{"train_examples": 145000, "translate": 0.12, "loss": "l1", "norm": "batchnorm", "hidden_act": "leaky_relu", "block": "plain", "attention": false, "upsampling": "transposed_conv", "optimizer": "cautious_adamw", "learning_rate": 0.0025, "max_steps": 32400, "epochs": 28.6, "warmup_steps": 6480, "weight_decay": 0.1}
Rows from block 7 of a small image colorization model, named by matrix and row number. Each number is 128 + 32 x the weight over its row's rms, rounded and kept within 0 to 255. All counts start at 0. Numbers have three digits each.
After each channel's rows are labels from the 100 images, of 14976, where the channel reaches its highest value: "responds to" is what is common among them. Only what is clearly more common there than usual is listed. The data: rendered roads seen from a driver's seat, with toy cars, trees and houses. In brackets: how many of the 100, against the usual share in percent.
# conv: 3x3 conv (model.decb.0.1.conv.weight, 96x96x3x3, each kernel summed), inputs 0-95

conv.38:131093108130115120152123117101122173140070119153089113148133146140157129143131115177124125215063115117134111114108095149145081093167145079115131093174072107088078130158151151118106171115138091136149075133104148169167159120123179139186180088154096153075041142103056143111137111149096100166
responds to: straight (97 vs 32.9)

conv.18:146164138147103145122089068072095120142138112065171101146070096151068112098131159147133102090116151085106065199104106124137087073073135169072105118115092072106111150158135153125125171152155090136128112138108141162137137072168172176127105100070136109136107122141089132120105187140082143170
responds to: snowy verge (72 vs 34)

conv.73:110071170051115104096108105115117152124072118135077108096068138109124143145172184119105101139109132194107121044148108194095065148069141100105153096148092104147122102108112108076117078114115112049135122166139141098118190133140127143164115128129148095112110128135064114117152137137115075136
responds to: double yellow line (100 vs 24.3); bends right (76 vs 33.1)

conv.94:166103135104151116116153096104138138121106108159157144060139134099133151135067149177100050112089152083097134131114112182141134111142151123097127169134125126067103140078180190062114057082120138096162160096122086101090123143080148111117159146148066123135112147109083082117135116040115154153
responds to: bends right (64 vs 33.1); vehicles: zero (33 vs 12.5)

conv.92:159109085082091116096174120141129123156138085098148080192094130162125125101106131150120150119128161101111146090114147172096096057126127100098105098133128131065110118124150124049103116108080129102140157127115136022096072087142118103139157145148144056132092097119044129138110099123071103147
responds to: car (82 vs 54); vehicles: two (67 vs 41.9)

conv.87:127145145115149105073076069116130115109115094122121102097116108111074130143121135140125018096085115127106108105134101158089146094131095046117098138101115123065122104054181158146174027127152166125139111187096137129157172089119147095158148117140128101130127116135105121108154118058118130133
responds to: lamp (76 vs 29.8)

conv.61:154096137073126105102134099112128134100129115124109158108108127130117109128153100107093127190109121151143086144155071202164091106094123121075120138127168114089112075153156152068124035098093135130131165129095087155134125061122086108159114100118050124126110168111030072100107155148127131154
responds to: double yellow line (85 vs 24.3); straight (81 vs 32.9)

conv.30:130030104114145079147137101090130006103135085125111125129122132124101137130108116160135144142095130103098147115133111134136119088120119115093130110088143112086111121136170085179091121122111147125134116055129122122118118119062127086187130136117141106123121135116135054146153140008135061139
responds to: pine (100 vs 28.4); bends left (61 vs 34)

conv.77:120091079108089110127139106071139113107120082135129156110103104124142167142127107141118099059141136102105077092092142149183133121164140170051121131168121104116111101120084140138064129072139128111141155128141094106100047119111156154102152173175111137144137158098050053135061091101106169163
responds to: bends right (60 vs 33.1)

conv.19:141165126099114114125084120152112151133043138085177117155121070123137117121114136122132142124111129127124130128135160173123179077088142091130098147166160171145119194169132132063119114025106068109133201151151145126107095113109148074135082143138154091102104133112078158182081092112079129164
responds to: pine (65 vs 28.4)

conv.45:133104118098146103082015125125137074089098122055149134164126050146132128147128133179127123112131132079135137105137065167179167094209161099089159106136148138125098146157125125176105091094071130154142118152130114064137126110082134091155142127123147120098138138118159100134132057098098138152
responds to: pine (64 vs 28.4)

conv.34:150071165076072157148105086102149121118092083046101096195139164122086126097152144134115040141148152154136108092141104155128082112160148117079146138136063091135146157092133108114096136075119109081153146104141115156063150118164128137160166164115125157128123100146069054140123102122116094139
responds to: straight (69 vs 32.9); sandy verge (64 vs 33.2); double yellow line (53 vs 24.3)

conv.22:130045071106118074094160136073110135102133116166123100088085119136113149127107024119123116128122132103110147103101116122147112102159141154099110104154148112156065157144128049155107102115109114125131096152101029100112150115104073145092147125157168136151103112149114072133149126069142133055
responds to: bends left (65 vs 34)

conv.68:102114141155097120118124120056137123120154143056066108174095103140120114089134117143115126119161145140049118126114169165112065090125147100038158117137131141130106127149144168082152027105132158156120105146120107080117131110076110109125125074119110119170093089133056129101147141140107156195
responds to: vehicles: two (69 vs 41.9)

conv.24:124161134139112108123161146125131098149139108144107135122160134029105136127129121112131136158121104110161124088123039144110080144137155141111157112155064124118157017100210152140108179134117150138135143151101146114131129124142176111129130159164057062150137100129117092061156161053138119100
responds to: dusk (100 vs 29.9); pine (66 vs 28.4)

conv.75:124172106121113095153044109097116075094070119138140120221130053131137122084140112097119063107125140090106127134122063141164118126106161076104154159112150125130103160165128111127080153067173127163104152127123131069157128148160168127120088162145151096099126119119160141135097055138093067135
responds to: vehicles: two (68 vs 41.9)

conv.67:128160123127117141084128159083132068133103167121095134133142092133128129000134121097133113135161126130136139147124126100127123096183147127103123138115086121120133155002149149140139154124046104067121099170132113154093141131117140025134133136112122100134125116149101107102155153069127084134
responds to: dusk (92 vs 29.9)

conv.43:128128145131078118155145137112135075129159087147100115084133082131135131061122137043133167108152128108106079157112141118080101148115181180083093109089070104121112125101103131135089128057124103086132167106108139148119148098100097103164096219132083055075139105109147088124094099142096167117
responds to: snowy verge (100 vs 34); bends left (61 vs 34)

conv.93:120133130107106065144133153100124124140038113166084087039123042098125138091090101106096153089069098126134101109104091117113091134132140119099113177182103108081113110103134147172093139174124105127123078148134132115137181137101123113186096053127109122098080093112085151114157097154145140118
responds to: vehicles: two (71 vs 41.9)

conv.6:121030094120131118077109143032118150169147136152078121138104127152089135121123165160106097091142138112139102157120122123109088133146107108067161120158179111138081096172102132084134176161129126177140091148141140116109077069129187125130144089088162151124115131136101035112067150111121132165
responds to: pine (57 vs 28.4)

conv.16:087081119121044032077069144105136129079116121161133140123121085168118105142119125118128085105112128109101136090123032122167109095156136102068122135106142153109094116178155067054112110151142139131138141089124121127141078107104151127164159129143140084130103136107119088116085102052131117095
responds to: pine (71 vs 28.4)

conv.74:137049121117149088096115106106136085166133096106089109078078142108133132130180128134106035099109153098106129155105171136143126112026164104078059146114105121120115175135134116146103120133125075104147119100120085139123114116145147123156144048089153159125121108139041111119118169076154140150
responds to: sandy verge (100 vs 33.2)

conv.82:152097107129129219121103197123131127169114115132142136147145110141150100155117122226179137080180132083123072192115086125123093105092155090114131198097143179138100254125105118133139168107111119122120099105145127121148137110136142111124080153120125159125140131138145136111081111152174124159
responds to: dusk (93 vs 29.9)

conv.52:137125129138155062106089149110127068098148130084113135127162115087106132155134127141133137135123134131143157091138010143164161137164141136096126123153140136119128150166157093180079176122118152132132150134125138084115107100105185163153152186130134060075137137109179111106076060040182153120
responds to: vehicles: two (70 vs 41.9)

conv.47:137142150150110063114125116123135140130116122054134107077126136123136139153121032123134025136145114142113151092119052163142144150036145132114128082174123102127109144168122123135152114141101172134148088143124081127137097125128062149178177150155145165132117125138132151136116111134115083026
responds to: car (88 vs 54); vehicles: two (68 vs 41.9)

conv.27:140122129150134129099112094130135132179123100135161123171109111168103131138152099056107025118075167120116119179138154209165143117071163111094073095142123145138119170117160090129090102080117123136139173085129117138151136164123186133152119112088167219137084143138082132087116114156135075125
responds to: sandy verge (71 vs 33.2)

conv.58:164119161120122153177103163116108095122126133112149112121142130165144112125125144150106112149090136128113173195134116171146045119153132126073077153131121189093112115071143158115088136179085102115124111024183076154092129099145134081125131132092114110207130089113133110110183065106084103118
responds to: car (90 vs 54)

conv.50:134120133113161099151100125093129079027094127125109103159126081135131136061134126180121094147154144083100154149123109139138141125174155136110145103090096116116118143046122152146133057087045123115123131171130105079140170107094110039118110067119128122122131095113110090117169107076102094170
responds to: house (60 vs 31.6)

conv.15:132135081149106126145176152144123143111072090185106153100178125101102129149109153132137104107128134106160050167091063088117130171145113211137125168075114146126098121139109091204150080187138144100141093143112130155158085113174131121177181163127123115079178133126085095111100111138174134077
responds to: car (83 vs 54); vehicles: two (70 vs 41.9)

conv.95:118070076145174096187111132092101056108013144131090126035126155159080118098165128141143119121101115105132135169114108152134095155166166135066100113137063129075146133116155189136103145137128123119133083069171138118131135150059108115121114097153095114138156116112126149124131107120114118154
responds to: vehicles: two (67 vs 41.9)

conv.1:100029104149138133110148170032118130114141135153129142109094140142104125172112118075110149060057123153059098083113141102100068098115105111101118143165210129154091098154144130127150121118150194130087085157126126122119143096077072133103140117114143140145108130132112062115130125080123118106
responds to: tree (64 vs 29.5); bends left (62 vs 34)

conv.56:131058089146136150136137143089123136099103134143093112120121162169119133126132008111108122074104115152109087103093088100196095111137144098078122107189052105144097149159114111172104118103129162135122096168137127144114162123131091111097103113158090140150124113133127073083147069044120136079
responds to: vehicles: zero (32 vs 12.5)

conv.55:154083126166101087139118125119139092154153081082113104114121151108106139120127061097111000149127078152087150132090102075154081105084151098092140143155125081138106142170145124147100169118080122126148117107117047147085102131095123139184169168126147117143073126107097119167117145146112093084
responds to: straight (83 vs 32.9); solid white line (72 vs 25.3)

conv.89:112062153092145128072110117153106138154099164172117117130075114128117124136126134110102118186102123147144139084141159140186083140090133081112154127078187076133136108165185155067128192175093108081116144093136149112127072128113168082166124148136167095119068132135111076178060152094115159131
responds to: pine (76 vs 28.4); bends left (60 vs 34)

conv.66:099079179055114115118126093142113149098101121139109139159121091153100124146148170152135102023150163117145158031155153166174112102142177138093085106125151088120115063126087109082122136118169131084092139150110103169098128141098128162142079152132141124102116160123114063143169088156174147157
responds to: double yellow line (100 vs 24.3)

conv.76:116090107116098063110139143085146130115136147111122128100080123166099131136110033096125024117129116112103138098118121119142075099127142134102115126147144138156108152156165051129132092120103140141089099160122023096133164102095086136123154096135162122144088121129119093142140147055160096051
responds to: tree (65 vs 29.5)

conv.36:112129134120071144144121113115111083139075107159132112117136074129125110112120141039125148113143153209099086102144168122098074106117148146100094171117153139090162060153144164095134081130098095130123127159143151143107108117106065035141060112075125127134105120109061119126122073121066151112
responds to: dusk (67 vs 29.9); tree (65 vs 29.5)

conv.80:096164125168064143088122085052144106129097105122071099104128126164112147120126161081072111092102131099112134128119108112142100141039123102112143134123104120108130021114148179121128044108133123090150091169123131114160179114129104116164093132153131104175092128151107119145163154108077180172
responds to: tree (83 vs 29.5)

conv.7:127162143094029124148150102091121085125145112108132112063111101120130128085158144037113134087086109185071067145102163102110109126117110126077094110172066087093142112080122132163137099187130123062131125141128121118140158100146076143097113137136102075054135121144136137114097129146122165114
responds to: vehicles: two (67 vs 41.9)

conv.69:120154134133103039126136089111129127140144123128068082139089086090140128147129143098139121136138146112079131157140039153147097092077192160067155148141137127167157148132143111123075113118087125142129120118137147026105135086068104114174115119112112027090080109109126135106122094116120126101
responds to: snowy verge (100 vs 34); dusk (99 vs 29.9)

conv.49:161132065145158080107177152153151158125118084156192152083130190148138149107124096111130122113069107134156149100076183131088141124212144133140104072188108122145100141130134100130135185141116073105146161068147105192152176150086169162150177131160130151163125138127124122122168171133123084105
responds to: car (82 vs 54); vehicles: two (70 vs 41.9)

conv.40:112131105124096119126095081087135090113148100102134093104109117108034131129132127109124100153105110139144094119131154160114118122158149132061132127123075117090127078121149124121124114083131117128106163095127117120090043077089112114174133164133087047081153065140108016087070102130133144134
responds to: snowy verge (100 vs 34)

conv.81:138107112110149125096137077105139097145067100102081134145094096123153138083138133169137101093129116153127165067104142190121153170154133129106117128116127194070098109155129064119117099111177127163148068099154134151143106091156107044162143167127066149155058128104091163107132050150086131111
responds to: car (91 vs 54)

conv.42:113149060171155135065122094065131151172151117016164103170089142140122117086088135182148093136145149080122128150118110100119147045129153112100138151136052097178125168160115132107148117120118115173132127183113147104116179121127151112094104072103135130126097084128117132079156133145134116171
responds to: bends left (75 vs 34); sandy verge (73 vs 33.2)

conv.63:114145126198154114128151106021102048106060138023160135167142120146180130108111130148119134127155118111090116118129094122109073133116141121093116173138136090122127157120160151093108104090140115114114093092134094122172116154161108120128144138134118127202113094138109141152111112094066182195
responds to: tree (91 vs 29.5)

conv.85:142149100144189106131110082077107124116111132013192112166105157080135114144141115143128028132135122119121134109130120132138137071082149151078184091197094120161118123138120136133150111063149143139144141147128124168124167117131156112103081105177122182099133124116146133103158073059117102132
responds to: vehicles: zero (33 vs 12.5)

conv.51:130139130127070149152085070116106089063153120113119127119148122099089129132138160136115024083060132108134112153129115134101140119156095098125087117105149117110105094059175149128158049076164161099114161184111102067121175085144139129153121161115122047113112119129125078104142144108104159151
responds to: snowy verge (95 vs 34)

conv.5:141039111109128063120144142079137135127139134149120113090082103177120123133115023130116127130126113118126155126112117128147100093142119158084122133151141145145063151145135076123054136131091092145134066114127059104101135103061081121107137123142150133155102086130108088142157104043119123050
responds to: bends right (60 vs 33.1)